Weights of a small contrastive audio-text model: 7.9M parameters.
Rows from block 5 of the audio encoder of a small contrastive audio-text model, named by matrix and row number. Rows with one number within an expert belong to one neuron, the router's apart. Each number is 128 + 24 x the weight over its row's rms, rounded and kept within 0 to 255. All counts start at 0. Numbers have three digits each.
Before each expert's rows are labels from the 100 clips, of 14976, where the router gives the expert most weight on average: "strongest on" is what is common among them; "peak in band" is the frequency band that holds the peak. Only what is clearly more common there than usual is listed. The data: struck, bounced, scraped and rolled objects made by modal synthesis. In brackets: how many of the 100, against the usual share in percent.
# router: router (encoder.blocks.5.mlp.router.weight, 16x96), inputs 0-95
# gate: expert gate (encoder.blocks.5.mlp.gate, 16x96x96), inputs 0-95
# up: expert up (encoder.blocks.5.mlp.up, 16x96x96), inputs 0-95
# down: expert down (encoder.blocks.5.mlp.down, 16x96x96, transposed), outputs 0-95

# expert 11
strongest on: large (68 vs 33.9); glass-like damping (44 vs 16.3); shape: bar (32 vs 12.6)
peak in band: 250 to 500 Hz (30 vs 12.5)
router.11:139152131072104114113141097114137133138123134134162136101121114117123146127123185121126178132151141117068136152122130149154132113092142094106136098118136131143094139102156138124157122165114130142080099116075186146138133121110159130133126111104109060112140103126131112159147164101101162109
gate.6:114133129125151152085138117080136165109126130158131179168150126128171166127144083099105144162129137153125108156111072102122105166104119123187126125114125139144167135119149154116100100111123122103122130118110104149132125166092133154112141119117113170121188136104136125152112126095168131142
up.6:150123112105106116163155129169101098168100150092139071146130126127106093115093124142167117092143149135103157111162168157114161096147124126088144147149128127091099085118143085116130157140131147143151106163139122084125155113121132095146167123159132106125091142115109128108146123165104137127
down.6:169147161136109156134134127156140131111109158137125136146196116112142121113144146114114146138118118110124157144118141135168119064121147072134067118107147143151120166139133172107173150109139137097095166068107139157141081148134125128119102090121104128118121141145109108150096134137119140120
gate.7:105153160138133096151173102090105105114083113147109157127125144103078135135160101107159105098101115083150112077139117124158127108120178150138145137097115120145190153115131123133129086155136125157128153135131126117106137123106094138091133109142117154106119093160163125185125139127127137125
up.7:096128105156138140155179151098083147112148104123130117143067135115080121109146101119157116102113141157167142120135135176109126129129128111140168105113114148127183125105140117104139106160114151127152142111122100112143156113104129151106161153113129143111068109109134128144139126147081100073
down.7:124121113102140079161119091096142122086108131173125137099148164136147093097152141092118148129174133126098103129128097079110129147113117150160178123091117115145128134155150125173089094135112112119112119168143127141158135143141152137107148178140115128101145148111124156097157096121143105096
gate.8:153120102130129118166137130092138126090104133139039103116110171128108114124146164139130122144137121160134136103108123110145172107136168096126152158058117125108148150173101146141134121137123138142129163148167101133135174112133141108141129171161105126128088153128113117103128118168123115114
up.8:161115130134129128124071152159122145151105149117127068111141109144154151100142137126132094122127155135152119100123132127176125123129109152086115116129149187103153161116122090110050187085141142157152131096139130125123136147119102090141127140144145137106137134150122100141149097144147145155
down.8:091144137154096141124139153157136105197127115116151137139142113152090118167079121135130101102117109136147122114165142141120127149136113168113157126148107129157106102103174110087132082150141141127179120153124125097103157114151150105115183146098167159109141139119101147155119112113128166128
gate.9:127142131118172161113098136093114140096144146143120171133116150109137130166154145100084142175132128125130092133119089115154115148092132103185140138128138144142117162115149139149085098102132133110127136089134079153146163154119132148108109173130104126118136097145180099142146107117161161160
up.9:109144121108178162120108136088099139104143120129146171136105148115137141164157126089096137168144130133113095126106099114150113182090110122164175147148124139144122126102149139146085102116128135112125122097118081126149168154107120137092103162152110124137141097124180106158149116111151148161
down.9:123105105116088091154136126069112160124091109140135156118120135146101085144155170162117114109156139114152083095120137125082142145134146168107173134099116147099095116119132115171113103136139079155138125160127124116108172153155125095103131166125104169140126107159132138135158111124124122133

# expert 6
strongest on: one hit (100 vs 19.9); plastic-like damping (36 vs 16.5)
peak in band: 0 to 250 Hz (50 vs 12.5)
router.6:141146184102129128098126105133100137130126166162132095094082093113101134143166161156122161116110158150096162150097106114152118081100156136132084125123138149126110159128123133104154120160113177112085107124138126160125170120135150168132109133102106086113146115162099130145109127139116142110
gate.6:165155181115110140106133122145114122127155168137137094116128074099142117129127120117126140096084123103120152151168082138141086082103164118154082083118150154102137152153144129100153130163113156095115088147103145151157106108130133148145134132121114127114140154155109111136087135133160157112
up.6:165152169120099141118139114139115113129166166153144097115114091089146121126138127131116144110084130095119159147151089145141093085103171109157078083120160171094137154153145128109160118146119142103103099138110122158147098122125127161153125128104102126110140115169114115135102160109160156117
down.6:135152152139131129152122153168147135112140153097134111157154107121137086163127081116126104112136094108157137129167154163122075088126133129185111116122159151116089148127146099153152129156111122126167124148133094145093140091140110140122118118133095163101100154176089121110110151164147156126
gate.7:169158197110137137107123112121112102103145155145129095139129102099159140130158119106112143126117145117137147171110085111147081096100154103159087109116165152125134161154113171137166111124122162088101124131117105149148112140122085158130111117106115160099154147159110126158100131112153140122
up.7:098117098130122117145115164149140136146107101090127141113142144149093120142094131116141116123160117119106085117147172139121151164130110153107179138150100102132108096080157093127074152147110099157167145120140132100136149099153187098112164156153137101150108132081144134129156118149114124130
down.7:120129126090110146130148112095133149153097125125145152071099130125101166120126187173138158122158171153108107135103100118125156149100138136071166117123111129108131124099108129110088127125122115144088129089094172105163151159112152110122110142137135115134148104080149129160135090110130113121
gate.8:128155132112074124119142131155141135146154178125159137122111100130145102144129109156128129114103147104111133158152113146063100095107152121168085089144157157086114140139174079109130139138107108098133095145121114141156129092164165141166138117097102120122130113135112153115082134151151120121
up.8:119163138111080128106147123148134166164158170130162139113105090137143113150146122164113127108096164106115138155141108144065108099101162120162085091135149166092099141134165085112135138146110125099122100132128114149155134102155146149150114116099102116116125108146113135120079144148156115121
down.8:129145142132143140177089175160172126136110158107149110129159104127144100131114095093144107150108107106122157128171108186129086118125135140168128095114165148151074141102150093162137136155100118135168129150121122134123139080119123140130147113120095133112136143144108133082125110135155160097
gate.9:155160113132113105091097129140150083119150111129124138126150125135155118090134099084115137114135113043109138171156095123134090116143153126159128081162137092121167144149138132112137136116119095120115113176117124162146078133129146130157142144106118112140150102103152132103125171089115153123
up.9:127122117144114135167116158096151134103089141084151153118161137100116136113136110143131111163103115087145108109118113181130122080140144083157112109116166107145142130121127104154148119095144100170125185098114090158160081127148126138105108124084105153134110128116168128152150099144144112130
down.9:153134139167161114122120121104187115095106124126108151160125136139138107105155080150160070105149103124198109138156115121128097111116137126168140124134105106094178148124121122074107139087126133140146159133142120122165095156133094129133132106142148162103123121112143154151116115137168119129

# expert 5
strongest on: quiet level (78 vs 28.9); bouncing (54 vs 20.2); ring (43 vs 12.6)
peak in band: 500 to 1000 Hz (37 vs 12.5)
router.5:127137121079099102127143104122142131122109148133165122097105128108118143122123184131127178129139142136094167160107133138159137119108140119104143094141142128139091129096152142122140117175117128150072104121084187141127127119115163113146119134104117061104133093132128121164153167105106154092
gate.6:089105113094152101117159114120139125103151156110078128106081124131105124140141112144113152153148155157126113154124096056094177117102134127145150139129132109122088104089154143116077136125088123129096144135138117108147144150162184145168121125099120110137125124112145130138118166128175139123
up.6:139145111120150122112126126134112113099124145164082097128081120142118154094149116109098146170120127129113118134164103107140151116117155152149114125089138160169154148076164089111090150137086132150137153115146128134173145119171159124180138172077092115109146129119102129135125147122152151128
down.6:123152181121125112114140134101167154171120125135160120128192113167068089146121102157124097121128101115135132109158133147121116131131169140113125121148127138144100123098126073134093135152144115147146126131115142130119097141151092096096138130160154161147171090126171093129171148144131122150
gate.7:112108102124142130151169127130095150114099109106142189118122138124095088170152158147107138152131133118121106132100130143072155146125101136125125160153131091090099137144111149179112108132093094074128146108143144140087153131154131140096117126153141139106088117120156145134147077150107096124
up.7:118107126115180105111167091121145134105133134087127186134104133112121131134142136143106156196167127153122153156088120085108139115078124122149132165147165104102100118117096140132099117117120121087093134103139156136108135127145139150149076114162144118133096110129173143117139103118146103120
down.7:120115113120172138147123125103089102097103150121118155113082153129107149155165129108139178174120109083079115119127102129121160156148142124162101147157142111147116164158119142154109098139083107115098177129173113167129115146134122134109149135093133127121093119141138161144159121088120120103
gate.8:113127096121125125168166167144094091118127129127141109165140093108125097100105089101121090134147158139144109152145164154085087120132128122182136099137135137150158129102149125112126115114135126134158154129103112077153130118093151142151163134135078152123080135090106136181131153114105132132
up.8:117142083099113082143135143144105114123166122149120171139143121112188118124134113084084099152131159114139105140127179102122137147126114138133159142095138142184139139134146156115106141128113105111147143110125140074156141094125129114159162127138068138164111147112104133119144175109131135170
down.8:117168142134116129122137139150125108137191155142122105103106165103104116108139108100159166093098109121077124134174120143112150135137077161139153090168114107117112149149156136127127104161121132070124123174144113142121119146123133135084163107158159119080111158141127108107140106133117112107
gate.9:102189124117146130113132107129108140160110127141114138129106131124133171142161111125122127080087150078150141085128113107142120117146165127112084145128153144134161162086103102138109128079149152139108166125167099151143129176123094179097131137094133140122166135144117126138140099140130123170
up.9:123185146097147161082151108123120169151122150127121136131132149140130141145151106145140134086079144080146148116136112102140134122129154132125063131125151158157164149113126099130103152094148139109105147110145122136135116195108090146105103119108105149123196132120121095130117109145137139155
down.9:108138124132129157175122157128137082128153137109138104091096138079111137160117120084161147144115085127085154121171080160158134126128117156166120088167124104160110136103137120133131108172097160129155145127130121119124153135118129134114174118124172137129113129155161101107144102113169138104

# expert 13
strongest on: white noise (52 vs 8.5); bar (32 vs 12.6)
peak in band: 2000 to 4000 Hz (52 vs 25)
router.13:126134124077090113135139116099127133136118154147149124083117113097119162129123173142129186115144146143078144154107129129153138120125139117104129101143145118131098139102173136128149103163105123150076120102085177154147142134115153119136128130115115055092133094134133110153152159109107150095
gate.6:163111125142118155133125111125184139119128083157144085114134130121147143065096123171142143092161132125142144142138083176094100180135149150127127112129137134133127132157112118094115130101133116142125090140117172155124090179126123122125140138119133154112157095163130124113124107165127188143
up.6:159128124097081170106157146177155119118116117133103112116153085118144160127088143123132134164151149157120144157151122163156131099131145100135075093100117126139108135101150102073136129165110144151144131110116118105176099113138172099161162117115106084138143116102100112116135137151128135129
down.6:125172125127176126137123140116146125153192167131141151117097111108153139150152102099110119136113165132144112126135110139118134157092144131148128086154116145123136116146087124160124076119145114125129129129110112127143112126090108160141133127109121097174190144105164073096147148071158117144
gate.7:172155143129089134138115136140088136155130149100161099128141089155128111118084149122101129090124114103124141160176155173135068105134149101145107104117161173113136158150151098110126159152126140106164121135134138143131149118121163123125139167106083120096126107147116108146132099146105168099
up.7:179155153101100115131116133149091148111124157138151082113158094141139105114106172119103141097128132101107147135140144165144092119121138090119130101096158166116105158144165108115121184157129141110135125121132149144132160102102161104138105162124079110088106124154097106137137134145115166102
down.7:167106111058161153117097169143117102119080143115149092152122107097102114112110135108145104167137150099132105121130115140158142124131111108127101140122158160126083154126162136147110109122109118145136101084124148157157117137114121104141128105177124145103150128141115143152202124103117143160
gate.8:113093126131116146126103131130104104142171112133165086115119138122107137108136146179125159068172113110130137126129113150108114169148151168103143137167121120145137143171077131154151145092151116127124124154122128164123111177150097149144104112126132116145132094175172119149120139136091176139
up.8:105098135124148126154119134116107107133164117126154099148109136118101104107129141147125098074165134117162135124094157111105092168140114174125145180134116130140136096159095157177144110097165123129141090148115138125098155162134101130152092137158134140139138095178165144151138130114099170140
down.8:110118113085083115111091111126127148132086107147115099098124128108133149138147152128149151100094109064108127106118119109150158096171160109122138134079157087155118144141136126119106165103102135152120130147178105141146110151145178117113163160101110091122118144178121140116141150127120156133
gate.9:142131125171135112117134117145168116124096146126120132152116089171124086164125108133126091148093121136189085115135167127108131113187146147176134126098125166105136106142137094106130084123124132176180123154138119137121116134104130124149130142100160187128141113125111128135140153123158086127
up.9:109094153126120060165139124146139095123141147138132124132148121112137113120116139103132111092134139113127162089123122101112131084133125131110133164118105117204128099122138151138141112113170083147110134137126172090127118101132105109139134122184138146133061148152144118090093102136096139157
down.9:148110130127181159107100159104130135147162119115168124110157107159135133116135145096122131134190149157127115146131113158117093167096124149147158110152119132112132107115136090136075117121112121099144090114112130099142134119111134131121150190083114111142184133095161134093123106097160111112